From a checkpoint of a small image classifier.
Data: trained on pen-drawn characters of a made-up script with 800 signs, 197500 training examples, 14.5 epochs.
Rows from block 4 of a small image classifier, named by matrix and row number. Rows with one number belong to one neuron. Each number is 200 + 30 x the weight over its row's rms, rounded and kept within 0 to 999. All counts start at 0. After the name is the row's rms in percent of the matrix's.
Before each neuron's rows are labels from the 100 images, of 14976, where the neuron reaches its highest value: "strongest on" is what is common among them; "place" is the part of the image that holds the peak. Only what is clearly more common there than usual is listed. The data: pen-drawn characters of a made-up script with 800 signs. In brackets: how many of the 100.
# fc1: MLP up (model.blocks.4.mlp.fc1.weight, 384x192), inputs 144-191
# fc2: MLP down (model.blocks.4.mlp.fc2.weight, 192x384, transposed), outputs 144-191

strongest on: dark on light (96); one stroke (43); only straight strokes (34)
place: bottom left (90)
fc1.264,127,194,235,152,236,130,177,225,179,221,209,231,222,151,194,185,198,253,224,207,200,209,198,251,150,194,176,169,234,159,191,177,190,166,166,227,221,211,198,200,203,219,174,259,220,171,171,185,188
fc2.264,124,205,166,181,201,209,201,190,255,188,201,195,188,235,210,222,217,222,201,225,215,185,222,231,178,202,223,220,300,229,179,196,228,209,192,132,184,212,188,200,220,186,197,155,181,234,221,190,226

strongest on: thick pen (73)
place: centre (59)
fc1.228,136,217,214,189,199,161,206,199,198,210,198,210,213,184,147,191,213,226,229,165,220,151,214,182,177,145,171,208,203,178,204,162,249,184,209,227,209,193,203,176,167,254,212,209,254,173,198,201,215
fc2.228,118,180,224,205,184,173,206,256,254,243,214,255,211,163,204,215,254,245,189,213,208,288,147,190,203,218,215,217,227,194,137,215,186,206,164,244,175,252,194,184,156,240,245,198,266,225,182,195,193

strongest on: one stroke (30)
place: middle right (61); centre (29)
fc1.291,094,187,196,229,211,219,178,146,185,254,247,176,161,197,243,230,193,239,191,160,203,251,166,263,232,206,210,164,183,239,233,199,218,234,234,197,148,199,169,187,176,227,144,173,191,215,225,150,182
fc2.291,113,206,194,219,161,230,132,225,203,173,201,201,246,229,170,258,176,225,188,286,208,182,242,241,177,171,218,239,182,205,193,187,164,233,181,213,234,185,225,216,196,183,236,197,185,182,189,229,124

strongest on: only straight strokes (36)
place: top centre (43); centre (35)
fc1.158,095,208,245,272,166,191,226,177,198,189,241,179,193,223,179,117,182,220,177,193,185,229,169,209,201,227,199,207,190,171,174,201,204,214,172,153,214,224,215,170,281,148,204,198,219,134,217,189,205
fc2.158,107,146,173,198,209,185,156,166,136,186,123,243,231,116,200,282,232,220,228,206,218,201,186,230,149,204,158,188,237,257,148,173,197,226,206,257,239,240,200,196,163,246,151,196,174,253,200,237,243

strongest on: thin pen (67)
place: top centre (59)
fc1.234,090,197,184,171,180,179,237,238,212,192,184,238,174,201,198,205,158,169,192,182,173,200,162,187,175,211,183,220,173,244,209,198,203,177,182,211,189,169,208,193,208,192,158,173,224,215,168,261,129
fc2.234,080,221,178,259,172,188,225,180,216,184,154,261,238,189,194,233,228,147,211,175,162,210,248,152,160,211,177,188,185,187,230,247,210,230,179,198,196,277,186,230,156,278,203,223,231,214,223,153,178

strongest on: one stroke (30)
place: top centre (48); centre (46)
fc1.304,101,245,245,207,169,246,158,187,171,201,227,189,202,145,206,163,193,152,170,173,233,251,200,150,202,241,231,166,192,245,214,216,240,196,121,208,210,181,210,281,182,191,167,218,185,211,143,198,228
fc2.304,103,203,207,191,215,206,254,187,207,151,176,244,199,209,208,215,209,165,185,156,200,182,151,221,240,245,203,211,214,204,160,166,181,214,189,217,184,151,190,164,123,207,168,206,179,150,188,218,214

strongest on: thick pen (62)
place: top right (72); middle right (28)
fc1.245,095,187,236,184,194,141,205,219,201,221,205,237,165,199,212,175,196,221,201,208,199,123,183,224,193,227,205,207,152,198,271,219,188,227,238,170,178,231,179,205,185,224,183,241,210,209,247,158,170
fc2.245,096,177,190,218,197,210,193,232,243,199,163,183,229,154,215,221,210,239,222,169,167,247,236,148,184,205,200,196,212,219,185,187,187,198,212,177,193,190,256,136,206,262,167,203,214,169,205,123,272

strongest on: one stroke (35); only straight strokes (34)
place: bottom centre (43); top centre (33)
fc1.29,092,230,173,231,235,173,246,192,213,261,182,204,167,126,200,183,173,150,172,185,211,187,263,230,231,212,242,179,196,226,188,232,223,195,213,239,239,199,186,205,198,176,251,220,177,227,175,185,164
fc2.29,095,207,182,225,166,234,162,204,178,209,190,174,213,196,221,173,175,235,202,185,146,224,197,175,193,197,142,191,227,168,174,185,194,229,223,155,181,214,215,233,231,232,138,180,217,177,159,220,211

strongest on: dark on light (86); thin pen (71); one stroke (38)
place: top left (45)
fc1.233,115,233,219,199,244,185,157,188,170,202,202,209,196,276,192,187,193,238,246,213,173,212,168,175,175,225,189,223,219,196,186,184,184,180,187,230,195,232,230,225,149,167,173,192,162,175,172,242,193
fc2.233,104,160,186,190,225,153,202,251,207,169,137,206,208,215,225,246,234,200,177,201,214,196,252,185,144,214,214,147,197,229,244,173,152,174,198,183,193,218,175,205,214,230,219,174,171,211,221,182,208

strongest on: only straight strokes (48); one stroke (32)
place: centre (44); top centre (34)
fc1.328,090,152,246,189,209,179,260,141,212,228,277,181,137,223,214,247,178,167,182,186,168,228,238,214,231,187,153,277,238,165,264,239,167,180,182,144,231,177,198,201,190,211,212,223,145,239,160,193,223
fc2.328,090,145,129,183,212,183,187,253,172,161,155,236,215,186,201,209,232,220,237,187,200,205,193,176,168,216,234,143,257,164,233,203,201,202,161,205,185,165,168,210,238,204,178,147,206,185,241,226,222

strongest on: thin pen (64)
place: bottom centre (46); centre (33)
fc1.287,093,260,197,230,190,193,214,163,185,170,216,143,209,226,179,198,182,207,212,213,240,190,204,138,170,224,206,188,236,226,224,260,145,184,223,197,171,204,189,216,123,159,200,159,166,190,225,192,259
fc2.287,098,209,185,181,218,221,198,220,200,196,168,167,231,215,205,192,261,177,152,216,233,203,238,208,261,218,208,269,159,225,166,182,254,203,176,171,196,200,248,194,185,267,209,227,231,172,170,240,194

strongest on: four strokes (49)
place: top right (49); top left (37)
fc1.379,095,153,247,202,216,160,280,138,204,163,191,234,223,143,208,167,193,169,241,196,172,227,181,205,194,229,251,203,235,224,193,216,215,211,218,215,234,175,187,239,197,241,176,184,230,227,178,184,227
fc2.379,090,228,144,185,226,208,165,205,205,238,218,174,203,217,233,219,250,268,183,210,222,197,200,132,220,160,172,203,117,192,223,183,219,257,200,175,213,278,233,192,229,203,199,205,172,203,218,219,195

strongest on: only straight strokes (33)
place: middle left (57)
fc1.71,106,196,191,174,214,166,193,204,173,249,197,142,204,122,191,170,226,233,215,229,193,216,221,220,200,200,245,222,215,203,234,217,231,187,233,221,207,171,174,144,204,202,157,185,197,183,231,189,184
fc2.71,108,235,162,191,222,189,212,218,197,219,191,262,182,168,169,193,178,186,231,154,166,177,227,161,209,248,249,215,192,174,273,213,223,159,205,151,233,226,179,232,190,190,162,214,198,180,172,237,227

strongest on: dark on light (82)
place: bottom left (45); bottom centre (31)
fc1.36,151,216,175,205,252,160,193,222,191,199,166,271,210,211,190,183,231,230,237,222,166,195,171,205,164,228,216,146,160,207,213,200,226,200,182,237,183,181,220,202,149,165,186,212,199,136,190,189,232
fc2.36,130,209,174,162,198,183,233,249,262,223,196,173,148,209,266,190,214,239,200,181,262,197,204,212,188,156,189,193,230,199,207,155,218,221,189,182,217,196,163,173,195,215,222,202,204,248,197,231,232

strongest on: one stroke (66); only straight strokes (38)
place: centre (98)
fc1.148,081,285,159,202,206,156,183,142,194,150,210,221,162,193,188,195,212,186,180,200,245,179,216,212,209,134,170,188,224,215,240,181,208,200,168,161,182,142,184,199,189,177,196,250,211,137,215,232,181
fc2.148,087,143,234,172,196,187,188,219,228,204,173,258,200,217,200,304,217,177,176,198,195,236,204,229,161,231,267,176,212,170,151,189,223,149,164,212,210,209,231,187,206,175,147,222,181,214,241,195,189

strongest on: one stroke (39); only straight strokes (38)
place: centre (92)
fc1.38,093,247,206,183,206,249,218,182,211,259,206,191,220,151,142,149,208,152,151,217,224,215,265,251,214,212,227,237,196,224,182,218,197,170,221,208,204,212,163,130,236,237,206,191,209,253,196,221,194
fc2.38,103,203,188,257,258,180,193,167,219,228,143,215,188,214,215,223,228,161,190,166,208,182,221,204,258,189,193,222,227,207,212,130,182,199,167,172,266,158,193,191,255,234,144,199,178,201,164,214,241

strongest on: dark on light (92)
place: middle right (61); top right (37)
fc1.181,090,183,173,213,157,207,205,208,238,190,153,214,187,159,143,179,190,194,215,143,197,246,151,185,213,176,229,206,196,168,167,196,196,149,227,217,215,201,231,213,176,228,216,168,197,159,227,140,192
fc2.181,097,227,180,196,196,200,183,178,235,204,247,197,229,192,202,219,158,207,195,166,204,214,167,210,270,217,213,176,239,242,179,178,211,195,139,261,173,167,176,232,197,191,164,210,178,190,164,174,249

strongest on: dark on light (78); thick pen (60)
place: middle right (46); centre (28)
fc1.81,117,220,160,170,189,149,182,246,228,181,265,204,206,205,266,196,172,209,201,198,138,220,208,202,142,205,184,148,181,205,254,169,210,171,177,259,243,269,183,213,199,194,209,208,187,202,185,189,166
fc2.81,116,131,194,185,210,186,192,213,245,235,191,193,201,177,160,239,154,230,177,172,223,179,192,247,272,168,183,200,263,221,187,264,158,239,254,215,197,199,204,174,205,179,243,141,202,217,183,161,152

strongest on: only straight strokes (42)
place: centre (76)
fc1.77,101,214,150,209,188,224,269,181,213,163,183,217,207,173,150,202,205,162,169,177,211,219,182,226,215,187,192,135,163,231,211,245,194,195,216,188,176,234,187,247,202,196,240,211,158,225,168,192,234
fc2.77,088,233,195,222,225,222,218,206,170,180,188,258,184,232,204,173,231,194,199,172,172,212,181,152,201,244,243,182,265,212,157,203,207,163,134,183,166,148,202,168,191,178,148,200,150,233,185,141,224

strongest on: four strokes (49)
place: middle left (62)
fc1.280,094,224,197,249,176,238,148,206,207,161,210,209,242,227,172,192,185,201,212,161,161,191,210,150,245,225,190,206,142,219,243,174,238,213,178,243,211,168,200,260,199,208,234,175,210,191,147,207,171
fc2.280,102,192,187,163,233,211,207,195,282,193,216,162,194,175,159,172,232,215,158,207,201,202,242,222,161,183,212,257,238,207,200,161,204,202,245,202,177,202,205,148,175,236,168,234,193,224,205,162,198

strongest on: dark on light (84); one stroke (47); only straight strokes (41)
place: bottom left (53); bottom right (44)
fc1.343,105,182,201,173,224,249,220,227,173,251,166,255,202,231,155,167,160,193,215,156,199,191,197,182,172,244,180,224,239,161,220,166,208,177,205,225,201,215,166,219,201,147,199,183,240,170,218,178,219
fc2.343,104,163,164,150,164,183,180,162,216,176,204,137,204,245,239,200,224,258,166,253,174,153,252,247,197,171,185,168,234,173,157,208,240,214,196,187,203,178,193,175,190,215,233,223,211,261,208,238,161

strongest on: only straight strokes (38); one stroke (34)
place: centre (35)
fc1.350,102,275,193,158,162,241,191,187,147,190,196,213,216,205,219,159,226,153,207,277,222,187,193,239,226,175,171,206,203,239,182,199,190,217,197,220,176,219,227,192,187,235,210,189,185,193,223,237,190
fc2.350,096,186,205,186,243,158,261,198,194,240,172,192,221,173,203,229,180,187,139,185,184,246,165,215,168,228,154,193,173,206,206,232,214,184,174,215,179,183,210,137,191,217,202,245,237,178,197,192,152

strongest on: only straight strokes (33); one stroke (32)
place: centre (97)
fc1.116,094,245,239,199,218,204,188,210,187,200,182,192,233,189,197,172,223,176,194,233,217,219,264,195,215,217,261,165,149,241,216,269,217,196,174,179,224,194,203,199,207,207,179,192,225,181,183,188,226
fc2.116,103,210,209,175,191,232,212,208,176,215,262,168,155,162,183,189,194,212,151,199,186,257,179,178,186,217,226,180,187,144,218,194,204,193,157,184,184,215,235,221,230,204,233,174,206,214,194,201,197